Weights of a small multi-label image tagger: norm layernorm, normuon at rate 0.014.
Rows from block 7 of a small multi-label image tagger, named by matrix and row number. Rows with one number belong to one neuron. Each number is 50 + 12 x the weight over its row's rms, rounded and kept within 0 to 99. All counts start at 0.
After each neuron's rows are labels from the 100 images, of 14976, where the neuron reaches its highest value: "peak on" is the class under the peak; "top examples" is what is common among them. Only what is clearly more common there than usual is listed. The data: rendered roads seen from a driver's seat, with toy cars, trees and houses.
# fc1: MLP up (model.blocks.7.mlp.fc1.weight, 1536x256), inputs 128-255
# fc2: MLP down (model.blocks.7.mlp.fc2.weight, 256x1536, transposed), outputs 128-255

fc1.221:51 51 69 58 22 41 35 58 62 46 67 49 61 61 49 60 42 37 42 38 40 43 53 39 53 62 48 48 49 54 34 38 31 39 46 62 50 69 49 60 55 32 54 48 29 67 66 67 50 56 56 59 44 44 65 51 70 39 54 48 36 51 52 40 53 41 50 47 14 59 54 50 49 59 38 53 65 29 47 34 58 79 60 38 53 39 43 53 39 89 40 44 54 54 46 27 49 65 44 42 47 78 47 45 61 50 41 37 46 36 54 29 58 84 56 62 47 47 47 57 29 53 43 56 61 54 60 58
fc2.221:39 64 48 52 62 60 64 39 77 51 56 34 51 53 42 40 52 55 31 61 41 34 56 56 47 35 45 54 58 41 48 58 60 30 55 60 52 46 36 43 57 69 65 37 56 56 54 49 36 42 58 43 53 52 45 64 55 62 44 54 48 70 41 58 28 54 56 55 64 28 53 40 56 43 38 54 68 51 30 65 59 63 58 43 60 52 34 59 42 57 55 40 56 35 38 68 61 63 50 46 67 45 50 72 39 37 71 63 64 54 57 55 43 30 45 72 78 51 52 50 40 48 38 56 35 35 66 23
peak on: house
top examples: house; straight

fc1.322:43 43 71 62 43 71 56 66 43 42 29 36 39 40 46 60 43 46 49 39 40 34 43 47 52 77 37 70 48 58 82 48 49 54 42 34 48 54 60 54 43 53 68 33 33 77 43 49 58 72 72 52 49 44 64 46 45 36 31 61 46 68 54 45 53 47 65 53 52 44 72 60 54 37 51 24 68 22 67 64 68 60 57 34 58 62 62 52 58 66 52 67 58 65 66 52 47 56 46 43 31 27 40 34 69 52 37 43 41 71 48 58 56 57 59 54 48 65 41 51 38 63 45 48 45 46 49 29
fc2.322:68 67 56 48 47 47 60 44 41 33 67 35 28 62 57 67 60 54 57 43 38 70 59 49 46 64 78 51 51 57 30 60 53 36 50 54 39 38 63 47 52 46 44 39 37 42 60 54 50 49 67 54 80 38 40 42 68 49 56 23 43 60 49 61 43 45 62 53 64 53 28 35 74 20 47 62 62 51 46 44 62 33 40 46 41 36 28 50 52 45 38 51 48 45 63 41 42 59 54 42 42 69 80 58 40 32 38 46 36 56 56 40 54 75 62 54 59 54 45 49 54 59 56 60 42 39 58 52
peak on: house
top examples: house; bends right

fc1.164:20 56 28 47 49 28 56 44 43 46 50 37 52 45 55 51 49 32 38 42 49 61 42 48 47 34 57 31 50 57 62 44 65 41 48 30 57 53 48 42 58 59 40 49 56 25 36 47 56 32 34 39 38 44 38 46 68 33 34 52 55 51 59 54 23 64 44 49 42 34 67 49 56 67 63 79 63 67 48 43 43 61 55 38 56 50 50 45 76 68 27 62 57 68 68 68 52 55 37 56 52 65 44 55 57 56 47 51 71 58 67 37 34 50 34 39 36 52 64 64 63 41 42 34 49 50 44 58
fc2.164:45 59 49 31 33 48 44 55 42 52 70 81 42 28 47 53 50 47 44 60 52 64 42 49 38 59 40 58 49 47 40 38 27 60 38 37 55 72 60 48 69 59 60 30 42 64 41 38 49 41 52 39 44 33 52 57 57 43 66 55 45 54 61 55 58 38 46 40 61 52 38 35 47 56 53 49 67 61 69 42 53 53 47 72 64 40 54 48 61 43 54 75 69 60 42 40 70 43 51 36 40 52 71 35 36 39 31 51 80 47 77 59 42 45 79 35 49 60 53 50 36 63 46 47 47 51 43 32
peak on: tree
top examples: tree

fc1.92:62 37 49 51 47 73 75 59 48 27 59 62 55 56 22 48 50 39 53 43 62 53 60 59 47 44 50 75 53 51 26 33 41 77 52 42 62 33 42 56 70 59 66 55 44 35 53 59 66 52 56 60 36 49 42 35 57 60 53 37 64 75 43 54 44 27 42 36 64 37 59 57 41 49 59 47 60 50 51 42 43 61 36 49 60 65 36 37 38 41 55 64 64 63 61 45 47 44 49 50 51 43 41 48 32 35 65 55 44 34 45 43 58 38 84 60 42 57 38 54 41 80 17 54 68 49 55 44
fc2.92:47 59 77 67 52 55 45 31 36 42 53 59 49 59 60 63 63 45 40 61 56 40 64 40 52 56 60 59 67 55 58 59 45 36 43 40 52 58 37 46 29 36 42 41 47 32 56 33 51 55 45 64 55 33 56 37 48 63 80 56 34 49 34 42 53 50 51 45 61 56 54 54 47 64 46 59 54 57 55 58 39 51 26 41 31 64 58 39 40 36 48 48 59 49 38 49 49 47 53 39 49 53 50 10 55 56 48 48 40 59 63 61 56 49 55 44 51 50 59 32 55 47 43 69 44 43 54 47
peak on: house
top examples: house

fc1.572:58 55 64 55 58 50 35 51 61 21 69 44 42 69 25 88 64 52 41 51 42 42 59 67 63 40 39 43 34 59 56 71 43 56 41 58 68 58 24 56 34 58 71 46 53 37 64 41 46 37 52 39 42 42 52 49 55 55 63 50 71 60 68 58 28 33 44 48 60 31 48 34 79 47 75 50 40 53 59 68 44 46 41 43 60 54 50 59 60 39 28 45 48 49 42 45 60 58 48 28 55 35 57 29 53 52 50 50 55 48 70 35 50 44 81 31 26 50 42 62 53 54 47 52 45 38 68 59
fc2.572:44 40 55 29 66 60 49 26 39 60 42 56 62 38 49 62 52 47 62 50 56 48 50 32 45 49 54 46 47 42 47 35 67 35 51 69 44 46 48 40 41 58 54 37 64 59 55 62 58 58 71 36 71 50 45 38 47 46 30 64 45 59 65 59 48 44 52 62 53 55 44 35 56 57 67 65 41 54 34 33 70 52 61 38 62 38 59 33 57 38 74 67 30 58 63 68 43 45 58 43 48 69 45 64 49 46 55 34 35 66 30 67 44 44 32 50 48 43 54 32 60 21 53 64 42 65 56 49
peak on: house
top examples: house

fc1.406:73 43 41 62 50 47 51 56 52 57 29 63 53 39 51 54 73 56 32 28 73 50 48 59 61 40 35 64 51 52 66 42 65 48 50 38 55 67 37 51 47 46 37 72 54 56 53 43 51 53 70 62 33 64 42 57 63 28 54 40 59 37 40 28 68 69 52 27 49 26 52 51 55 58 51 48 44 52 40 43 65 55 40 70 54 54 45 56 47 61 29 64 45 31 40 53 48 28 53 65 21 50 46 61 42 68 45 66 59 60 75 24 57 49 18 41 23 47 49 53 54 44 48 19 45 48 40 47
fc2.406:49 40 40 46 52 31 59 48 43 36 26 61 42 58 56 49 50 66 46 28 57 46 45 54 63 53 40 66 63 56 58 35 44 47 44 52 56 47 42 67 25 54 58 71 51 30 45 77 36 53 65 69 53 47 41 29 36 46 29 50 45 48 54 49 48 32 61 35 39 41 55 57 61 47 48 33 62 49 46 34 45 70 53 68 41 52 46 41 44 49 64 47 92 59 64 44 58 31 44 61 40 44 60 49 53 36 64 42 63 32 67 69 72 65 62 67 56 24 59 61 39 41 53 61 38 58 53 50
peak on: tree
top examples: tree; straight

fc1.526:49 51 83 37 39 38 52 63 51 39 47 51 74 47 72 40 71 45 47 60 37 55 62 53 72 43 50 64 57 66 52 40 48 41 44 59 72 40 58 31 78 40 39 46 61 54 57 45 48 43 68 53 33 35 64 37 55 45 44 38 43 47 52 41 60 51 68 54 47 40 53 69 48 49 43 53 39 35 43 44 20 57 47 43 43 47 57 23 45 50 49 38 41 48 49 72 59 62 50 52 60 64 52 45 53 45 48 46 66 65 64 39 66 62 55 58 52 49 54 52 53 27 65 62 55 50 49 64
fc2.526:67 36 35 34 55 48 59 55 47 39 62 58 76 28 26 60 52 46 56 44 33 31 61 52 45 67 59 32 43 66 56 44 47 53 44 44 69 54 44 62 47 38 75 54 49 60 49 67 43 36 48 52 29 81 13 41 47 45 53 55 52 27 51 35 46 58 38 47 27 52 29 66 47 58 60 61 56 42 55 43 56 51 35 47 39 56 44 66 49 62 55 53 59 56 55 27 40 44 31 71 48 66 38 51 42 47 54 57 41 32 66 63 52 38 31 57 43 65 34 46 40 66 50 62 40 49 74 55
peak on: tree
top examples: lamp

fc1.632:28 53 53 67 61 34 35 41 49 71 65 28 54 35 58 38 55 54 35 50 50 28 29 38 45 42 59 59 45 41 48 32 63 47 59 50 47 50 26 57 71 70 80 35 60 79 45 54 51 49 31 60 51 64 48 50 52 59 62 59 69 51 58 66 37 66 42 45 36 57 57 64 61 33 51 35 57 71 65 51 55 45 40 47 49 64 61 54 42 45 50 32 55 27 25 39 50 61 23 44 39 57 55 48 56 43 53 59 44 69 60 42 40 40 35 53 61 67 56 49 20 38 35 57 51 42 40 55
fc2.632:30 41 65 50 52 44 39 56 58 64 45 40 62 50 24 60 53 48 31 46 47 40 23 46 75 43 46 67 60 42 35 54 45 69 50 50 38 51 57 42 54 51 26 26 77 64 45 30 32 61 24 56 56 40 58 57 43 45 55 28 30 35 46 34 38 56 46 42 61 44 61 50 59 41 26 35 54 53 40 26 44 31 45 52 48 38 59 50 54 51 68 56 52 71 58 51 63 32 47 64 43 61 61 20 43 43 66 66 42 43 53 55 30 57 47 60 51 43 36 43 54 57 46 57 51 42 40 54
peak on: house
top examples: house

fc1.201:31 47 42 62 32 33 62 49 54 45 36 63 47 67 39 71 57 61 44 36 55 42 67 55 47 73 46 40 49 64 60 42 41 38 81 51 51 33 40 48 67 54 35 51 35 60 38 66 46 58 57 54 32 42 71 65 40 52 47 54 45 40 59 70 44 59 59 44 69 46 48 45 44 71 51 69 39 34 56 44 54 38 54 56 21 35 39 27 58 56 45 42 47 35 43 69 53 34 63 31 52 58 70 41 59 58 56 24 62 27 48 49 57 61 47 42 35 39 59 66 34 46 26 44 61 57 54 51
fc2.201:65 52 69 46 39 42 41 49 45 39 38 34 46 46 44 50 63 21 43 62 41 65 42 40 59 47 55 46 65 53 47 40 32 39 37 42 74 46 36 42 49 49 65 45 61 55 52 58 59 39 25 42 49 73 33 28 49 62 68 43 61 30 61 55 71 37 21 53 44 45 57 42 32 57 69 67 57 39 30 40 44 39 50 62 63 60 39 37 44 45 55 46 42 69 35 59 52 59 60 40 52 37 48 58 52 53 49 34 45 43 66 61 49 59 30 58 52 48 48 39 43 56 70 63 44 42 51 56
peak on: tree
top examples: tree

fc1.719:42 42 21 45 38 56 45 52 59 63 43 53 42 70 60 41 52 68 54 41 52 38 75 50 72 66 44 70 46 65 46 59 68 39 34 70 46 46 44 57 63 30 44 52 38 48 52 59 45 51 47 46 55 50 39 38 49 49 68 42 43 43 19 54 49 53 66 55 63 42 65 68 55 44 54 33 32 43 42 63 67 59 69 56 55 48 58 23 37 77 51 76 34 54 53 64 47 47 40 49 36 54 49 69 31 58 51 60 65 66 43 39 45 43 47 38 65 26 41 49 49 66 58 30 38 42 55 47
fc2.719:51 60 55 82 44 54 51 50 29 49 46 42 49 34 48 57 41 39 39 50 41 32 54 75 57 42 68 56 53 44 78 63 25 48 61 69 44 37 38 26 47 55 45 62 42 39 48 44 45 52 60 32 35 55 41 72 43 68 47 45 63 45 75 49 54 57 71 39 19 62 45 49 72 74 70 39 51 32 50 49 49 57 51 47 76 29 48 52 60 41 67 49 52 36 68 31 60 35 30 58 53 47 64 39 50 59 47 43 57 52 61 49 56 59 49 60 48 38 65 44 35 66 58 54 44 58 58 51
peak on: tree
top examples: tree

fc1.498:43 50 66 50 77 27 71 40 56 55 74 41 59 45 76 53 29 66 55 78 59 50 51 63 48 46 53 71 55 43 58 54 55 46 50 37 55 32 52 62 37 58 57 51 37 50 52 45 13 73 26 74 53 60 51 83 43 62 47 64 46 49 50 48 59 49 52 38 59 55 40 55 62 48 55 49 44 31 43 50 31 55 56 57 52 79 46 41 39 32 38 54 62 50 50 53 41 35 60 35 29 54 59 60 43 63 19 29 45 65 64 64 59 57 28 32 45 55 55 54 57 55 45 51 72 61 57 57
fc2.498:45 27 53 53 54 55 60 39 63 42 42 45 61 51 66 71 70 46 21 56 85 60 51 56 53 43 41 44 34 17 40 63 20 47 42 67 57 53 76 57 61 40 73 43 53 54 48 34 33 56 48 44 63 32 39 41 43 59 62 37 48 32 64 39 40 56 54 44 51 56 45 43 56 62 47 57 39 32 52 44 60 66 42 48 52 56 72 57 55 64 47 58 58 44 46 42 39 21 60 43 48 72 60 62 43 47 21 41 41 48 53 63 44 35 60 58 53 68 41 54 53 39 52 51 43 60 69 48
peak on: house; truck
top examples: house; straight